config = dict(
    train_examples=78125,
    hop_length=160,
    vocab_size=28,
    beta1=0.9,
    one_sided=True,
    lr_schedule='poly',
)
Rows from block 3 of a small CTC audio transcriber, named by matrix and row number. Rows with one number belong to one neuron. Each number is 128 + 24 x the weight over its row's rms, rounded and kept within 0 to 255. All counts start at 0. After the name is the row's rms in percent of the matrix's.
After each neuron's rows are labels from the 100 clips, of 14976, where the neuron reaches its highest value: "lies over" is the class under the peak. Only what is clearly more common there than usual is listed. The data: single English command words and digits, spoken by a formant synthesiser in many voices. In brackets: how many of the 100.
# fc1: MLP up (model.blocks.3.mlp.fc1.weight, 256x128), inputs 0-127
# fc2: MLP down (model.blocks.3.mlp.fc2.weight, 128x256, transposed), outputs 0-127

fc1.25 102 [133 161 109 106 122 142 113 112 110 125 118 117 145  99 115 149 141 153 128 139 134 137 142 116 127 139 146 141 154 103 110 122 162 119 132 141 113 103 148  81  96 168 129 100 150 102 141 110 156  63 147 125 174 118  96 120 146 149 132 131 131  87 152 111 172 128 110 109 101 125  87 123 124 102  45 105 104 151 133 172 149  98 166 144 159 128 141 152 123 161 151 117 130 118 151 121 157 109 109 112  86 150 151  78 114 138 136  78 137 125 112 151 123 127 118  80 159 133 102  76 120 143 165 136 126 108 144 131]
fc2.25 093 [107 149 127 171 126 116 150  96 102 131 141 132 142 143 105 150 126 110  96  99 147 111 139 109 128 139 137 119 143  89 149 131 137 125 111 137  76 125  86 137  80 124 110  76 106 161 160 171 114 144  96  97  84 119 138 165 134 129 123 142  93  99 111  89 100 105 163 134  84 135 118 110  58 110 173 134 133 118 155 103  97 136 124 113 101 133 110  81 144 123 157 103 180 116  97 160 137 126 134 139 116 138 118 118 104 124 120 147 147 182 128 103 126 109  86 114 117 157 125  90 136 127 129 117 107 129 114 139]
lies over: /l/ (51)

fc1.7 105 [104  95 115 123 153 137 116 172 123 150 158  91 102 147  91  99 123 113 106 123  90 150 138 163 142 107 122  87 168 112 128 116 114 121 115 157 137 142 179 135 107 138 150  98 129  79 151 107 123 119 184 104 165 147 125 103 145 149 160 135 100 169 137 117 111 114 135 109  71 132 150 139 181 124 109 104 125 134 153 142 128 149 131  90 133 102 136 123 148 146 106 160 152 115  97  68 184 107 100  93 112 131 147 142 112 149 135 103 130 135 111 116 135 150 105 110 107 135 139 148 168 102 132 101 112 100 129 136]
fc2.7 099 [110 121 117 151 128 116 121  97 102 133 173  86 137 121 114 146 137 119 117  92 146 159  92 140 142  89 122  87 150 100 174 124 137 148 151 136  97 143 129 131 147 147 130 107 100 133 134 121  97 114 117 114 112 119 126 121 176 109 136 118 125  70 119  80 123 187 150 110 145  81 133 115 123 114 106 144 138 130 159  92 120 141 131 118 103  88 151 123 154 122 168 146 156 133 123 139 135 123 157  91 125 121 135 121 112  71  90 151 102 119 118 116 141 101 104 144  94 125  71  74 131 150 114 158 109  77 109 102]
lies over: /l/ (25)

fc1.202 102 [142 114 145 116 105  95 117 158 149  77 122 142 119 138 116 149 103 151 125 120 147 154 129 125 120 161 144  99  79 120 154 112  92 152 138 119 129 138 144  95 125 118 124 129 148 129 128 164 102 104 108 116 133 134 168  87 130  76 104 127  99 146 120 109  91 162 105  61 124 105 115 119 110 157  77 112  93 156 144  95  99  84 102 123 127 129 127 181 131 128 148 111 144 148  91 130  93 138 113  97  95 155 150 138 128 147  92 124 144 146 106 142 129  89 145 120 112  94 173  84  94 141 116 135 105 133 158 113]
fc2.202 100 [131 146 147 137 139 166 150 137 132 157 164 112 152 136 129 127 160 141 151  85  86  98 172 117 152 156 130 160 136 135 102 127 125 120 132 150 155 117 100 106 100 175 110 159  56  72 103 151 145 169 147 138 154 173 138 152 163 111 142 160 141 136 152 166 155 138 136 110 191 116 147 144 115 137 133 151 153 133 119 130 172  92 165 131 128 142 139 130  99 141 110  99 141 128 134 111 121 142 127 100 142 167 100  98 153 137 184 141 151 114 149 135 142 154 146 128 140 143 124 127 126 119 127  92  96 114 120 124]
lies over: /l/ (80)

fc1.153 116 [128 119 133  91 181 121 166 129 133 149 107 129  58 133 104 167 108 134  79 101 116 133 113  98 132  85  94  79 110 138 147 115 137 149 139 117 164 117 130  94 132 138 137 143 118 123 129 115 123 156 130 158 144 132 131 102 147 124 145 133 106 124 135 118 122 156 147 127 134 109 109  88 162 118  60 158  93 117 143 115 124 138 143 149 145 149 104 185 126 164 108 137 151 129 133 112 103 116 110 106 102 142 116 120 119 122 138 145 114 151 162 142 162 149 104 138 169 122 124 136 134  85  98 216 134 150 140 149]
fc2.153 120 [117 153 173 126 155  92 102 121 163 113 137 179 112 129 146 117 158 131 136  79  96 149 106 118 147 167 131 100  84 130 127  89 129 156  97 122 131 150 119 119 137 134 165 104 157 102 150 145 115 114  83 121 108 109 159 118 166 116 154 124 161 110 135 159 130 144 152 159 114 134  85 135 110 120 186 112 157  95  97  92 111 142 141 109 124 140 128 129 128 142 140 148 124 121 132 156  98 100 135 129 167 129 118 118 164 119 141 136 140 151 153 121  98 128 144 144 152 136 158 122 170 138 109 103 177  58 160 150]
lies over: /u/ (45); /æ/ (38)

fc1.138 102 [138 113 112  80 106 131 134 181 162 130 132 146 126 168 145  96 124 113 102 166 141 105 118 174 165  88 122 100 157 118 118 125 131 137 114 165 134 119 161 137 134 164 113 130  94  61 136 132 105 131 139 124 112 145 104 119 145 129 171 119 126 149 117 147  69 138 158 129 136 156 157 170 103 159 126  91 138 112 150 140 100 137 138 118 136 103 157 107 138 129 145 149 120  71 145  94 145 110 103 144 123 148 154 130 103 107 143 133 117 131 123 158 127 141 147  85  97 103  99 120 111 166 163 102 154  85 110 156]
fc2.138 095 [104 152 121 153 133 127 127 117 116 104 166  89 127 116 134 162 168 136 132 163 183 105 101 103 109  91  92 142 193  81 110 135 168 134 133 145 140 127 111 138  73 140 141 137 142 134 129  81  84 168 114 125 161 160 115 140 126  95 140 146 140 103 123 115 139 142 146 143 124 125 107 108 117 101 136 103 103 145 168  66 129 120  91 125 153  98 140 124 146 136 140 129 100 109 136 153 110 122 148 114 120 127 143 136  88 119 164 176 104  96 138 118 125 150 112 150  91 137  99  82 120 114 103 129  93 112 117 124]
lies over: /l/ (47)

fc1.229 101 [109 170 135 143 171 113 112 166 131 139 120 111  96  67 153 105 131 109 139 128 124 115 118 151 123 163 139 127 138 132 128  95 144 168  92 109  96 105 168 103 141 141 111 131 129 148  97 144 127  80 126 153 151 129 150 105 121 124 112 103 117 109 169 128 147 138  63 110  89  83 126 114 143  97 145 107 151 141  67 143 108  87 141 119 125 113 134 133 118 149 126 143 115 110 148 145 155 131 110 124  89 123 117  89  89 102  66 136 129 131 113 140 150 127 121 127 123 152 131 103 100 110  67 118  98 101 131 158]
fc2.229 101 [134 121 115 110 128  79 112 118 140 138 122 165 135 122 105 166 117 131 128 112 141 100 157 119 132 149 116 148 108 147 133 122 133 146 122 116 113 107 102 131 159 147 129 117 124 134 136 142 149 146  94 127  94  86 146 142 128 103 100 107 150 166 111  72 128 120 153 109  91 143  77  68  84 136 167 107 160 132 114 129 140 164 125  69  91 150  93 158 145 174 150 155 134  75 151 183  82 128 110 139 104 110 150 137  94 105  94 119 119 154  98  92 122 113 138 105 130 136 119 142 120 106 104  96 131 137 135 129]
lies over: /u/ (50); /ə/ (35)

fc1.118 114 [112 130 104 102 117 149  67 148 127 178 101 111 110 142 116 149 121 142 114 141 116 145 104 116 132 135  93 108  93 136 130 147  91 140 175  69 108 105 128 107  90 114 123 110 131 170 105 119  90 132  92 155 148 113 169 127 124  98 167 107 121 153 125 137  72 140 125  83 155 133 178  98 103 130 115 150 120 147 109 118 127 118 115 164 149 120 110 144 114 154 138 147 104 122 163 115 105  70 106 116 111 130 152 108 115 111  96 123 126 115 128 118 130 115 167 109 114 136 102 100 104 146 158 101  98 180 122 145]
fc2.118 096 [133 189 159 121 140 144 161 104 136 107 141 137 145 138 181  91 163 108 144 106 115  83 158  84 143 175 108 131 135 169 114 112 119 107 161 101  96 105 130 142 134 161 122 130 138 118 156 184  85 152 146 164 165 122 127 149 114 139 142 129 133 112 123 128 150 100 103 162 131 126 127 148 111 159 170 139 137 160 109 103 157  91 148 126 137 137 129 145  84 194 147 161 148 109 103 105 102 114 143 111 120 171 138 126 128 146 142 143 142 135 134  79 120 110 165 154 146 125 125 117 134 100 123 131 139 103 143 113]
lies over: /l/ (75)

fc1.11 092 [177 146 151 147 163 127 134 127 132 132 100  95 193 140 161 113 142  97 139 169 119 125 108 132 121 136 131 111 169 148 126 135 133 106 123  65 125 125 152 101  91 123 100 128 120 117 172 107 131 114 114 147 112 133 150 153 140 150 199 119 159  78  91 139 130  95 123 144 133 129 141 124 139  90  99 141 121 153 153 123 138 138  81 134 134 143 132 121 145 134 198 146 119 138  96 111 147 125 154 113 159  94 113 101 112 163 145 147 148 171  95 128 128 112 150  96 156  98 121 124 138 124 158 132 159 143 154 143]
fc2.11 092 [160 105 156 114 145 140 123 141 147 137 132 127  63 126 140 146 140 136 135 126 130 136 115 150 186 115 130 169 121 155 124 137 113 124 164 120 121 158  87 142 152 101 132 128 133 139 124 116 165 158 135 120  90 127 147 106 137 103 144 123 109 164 144  95  84 148 142 159 139 133 110 195 138 113  98 161 127 145 122 118  98 159  43 104 126 157  78 141  96 103 105 131  89 144 130 147 120 136 117 141 129 126 141 127 115 105 100  72 136 148 100 149  86 120 123  95 110 131 129 128 144 107 182 101 117 118 110 129]
lies over: /u/ (47); /ɝ/ (36)

fc1.114 103 [142 126 141 153 141 120 101 113 165 101 128  80 134  66 120 152 110 114 163 138 141 126  79 143 136 133  84 169  51  68 114 141 105 105 148 158 116 128 138 102 126 116  90 117 149 138  93 129 111 114 123 159 139 122 126 146 133 116 142  80 126 149 126 131 136  94 138 133 170 121 125 110 143 123 106 109  93 127 104 141 106 138 125 155 104 116  98  78 138 141 159 152 161 133 126 119 140 108  76 122 149 143 187 129 110 119 105 155 101 127 146 120 148 111 113 142 144 118 105 132 131 111 143 108  91 135  92  86]
fc2.114 092 [158 109 148  84 143 135 137 179 123 155 165 104 117 150 137 125 142 141 166 140  86 133 165 100 124  94 102 112 135 107  94 166 118 107 112 148 135 160 146 133 160 124 134  93  91 131 139 138 139 175 127 140 113 158 147 125 155 129 143 156 134 108 128  96 179 154  92 131 173 141 136 113 114 128 138 144 132 137 116 119 182  86 123  99 147 117 117 213 157 111 171 147 128 130 144 151 143 120  96 123 123 123 113 129 128 130 151 155 157  88 164 137 131 148 160  97 160  96 139 143 130 121 137 138 134 121 112  90]
lies over: /l/ (87)

fc1.147 094 [116  92 114 111 149 139 102 126 157 140 151  59 158 125 125 122 124 158  95 117 137 126 133 121 138  91 126 114 151 118 139 142  98 146  96 110  83 134 121 119  92 128 180 137 152 118 135 132 153  89 151 107 148 129 108  81 113 121 128 123 135 159  95 124 114 131 122 109  91 151 156 152 137 156 101  92  93 112 134 155 119 125 128  98 157 131 153  98 145 118  74 160 119  88 114 106 133 107 109  90  91 145 128 132 144  82  87  75 128 137 114 124 121 156 110  92 108 114 123 139 154 103 164 100  95 119 123 175]
fc2.147 094 [146 122 124 119 175  84 149  98  83 171 164 113 113 149 110 119 106 117 127  89 124 113 111 109 153 126 102 110 190 130 126 156 170 112 176 143  84 145 127 119 118 103  95 142 111 131 128 134 115 144 130 150 116 142 168 133 181 123 146 129 103  99 156 107 159 186 178 114 163  67 165 149 112 102  95 116 142 145 155 121 150 124 104 104 133 116 127 147 147 149 140 135 146 132 152 157 123 140 160 108 130 121 115 108 113 120 120 151 152 115 124 121 156 118 109 130  91 104 118 128 108 145 144 149  95 107 136 170]
lies over: /l/ (30)

fc1.98 112 [142 131 152 145 157  79 137 125 131 151 126 130 165 115 130 111 134 108 107 143 105 127 126 152 156  96 139  90 114 115 118 142 117 156 123  99 117 125 157 139 129 147  88 137 139 121 108 117 126 136 105 182  93  89 141 110 136  88 121 151 140  72 129 125  85 128  97 143 109  87 147 100 147 136 107 114 162 157 128 132 103 129 121  87 105 163 136 139 159 152 131 155 130 117 149 109 131  87 143 165 114 149 163 130 134  56  73  86 136 125 141 171 155  96 154 114  78 162 126 123 106 124 130 100 125 110 128 103]
fc2.98 119 [147 101 166 125 135 127  70 159 125 102  95 131  99 131 186 134  99 110 162 135 127 125 170 161 112 163  55 165 172  95 140  95 112 103 143 125 125  91  90 118 133 145 139 149 115 166 126 156 106 137 171 142 104 143 111 132 145 114  90 146 107 131 126 175 155 122 162  77 143 115  72 123 189 143 114 130 150 136 105 137 111 140 123 130 135 158 106 129 162 106 123 122 146 121 129 161  93 105 130 132 120 146 116 108 100 127 154 121 119 119 113 125 133 121 103 134 155 109 120 133 104 127 122 103 143 102 123 135]
lies over: /ɹ/ (89)

fc1.191 099 [113 155 166 165 169 154 135 142  84  88 150 114 110 132 112 108 105 134  89 134 147 130 111 125 143 143 134 133 163 119 164 145 139 158 173 169 111 133 127 100 128 115 137 129 119  97 141 157 107 117 108 138 147 123 176 109 104 115 138 129  96 132 140 119 121 153 110 137 167  96  95  76 122 118  80  78  82 150 127 140  84 121  94 115 123 141 122 141 141 164 140 145 134 155 124 119  77 156  70 129 124 170 110 140 124 133 159 125 146 107 161 146 127 141 153  95  83 130 127 134  97 128 176 134 120 103 139 126]
fc2.191 110 [126  90 147 149 100 142  94 123 141 120 115 117 167 143 168  85 153 189 148 125 101 113  91 168 147 157 152 182 151 117 170 139 102 146 134 139 129 170 120 109 126 153 143 145 122 133 139 115  89 128 111  92 104 105 151 133 129 124 135  93 110 105 121 143 106 124  94 134  98 123 139 170 107 159 148 170 157 146  93 132 100 151 151 141 142 163 117  71 108  99 112 151 147 160 159 143 105 124 146 137 106 148 119 180 149 114 152 142 140 132 147 130 165 132 102 126 129  85 141 115 119 111 135  96 146 105 154 137]
lies over: /ɹ/ (55); /oʊ/ (43)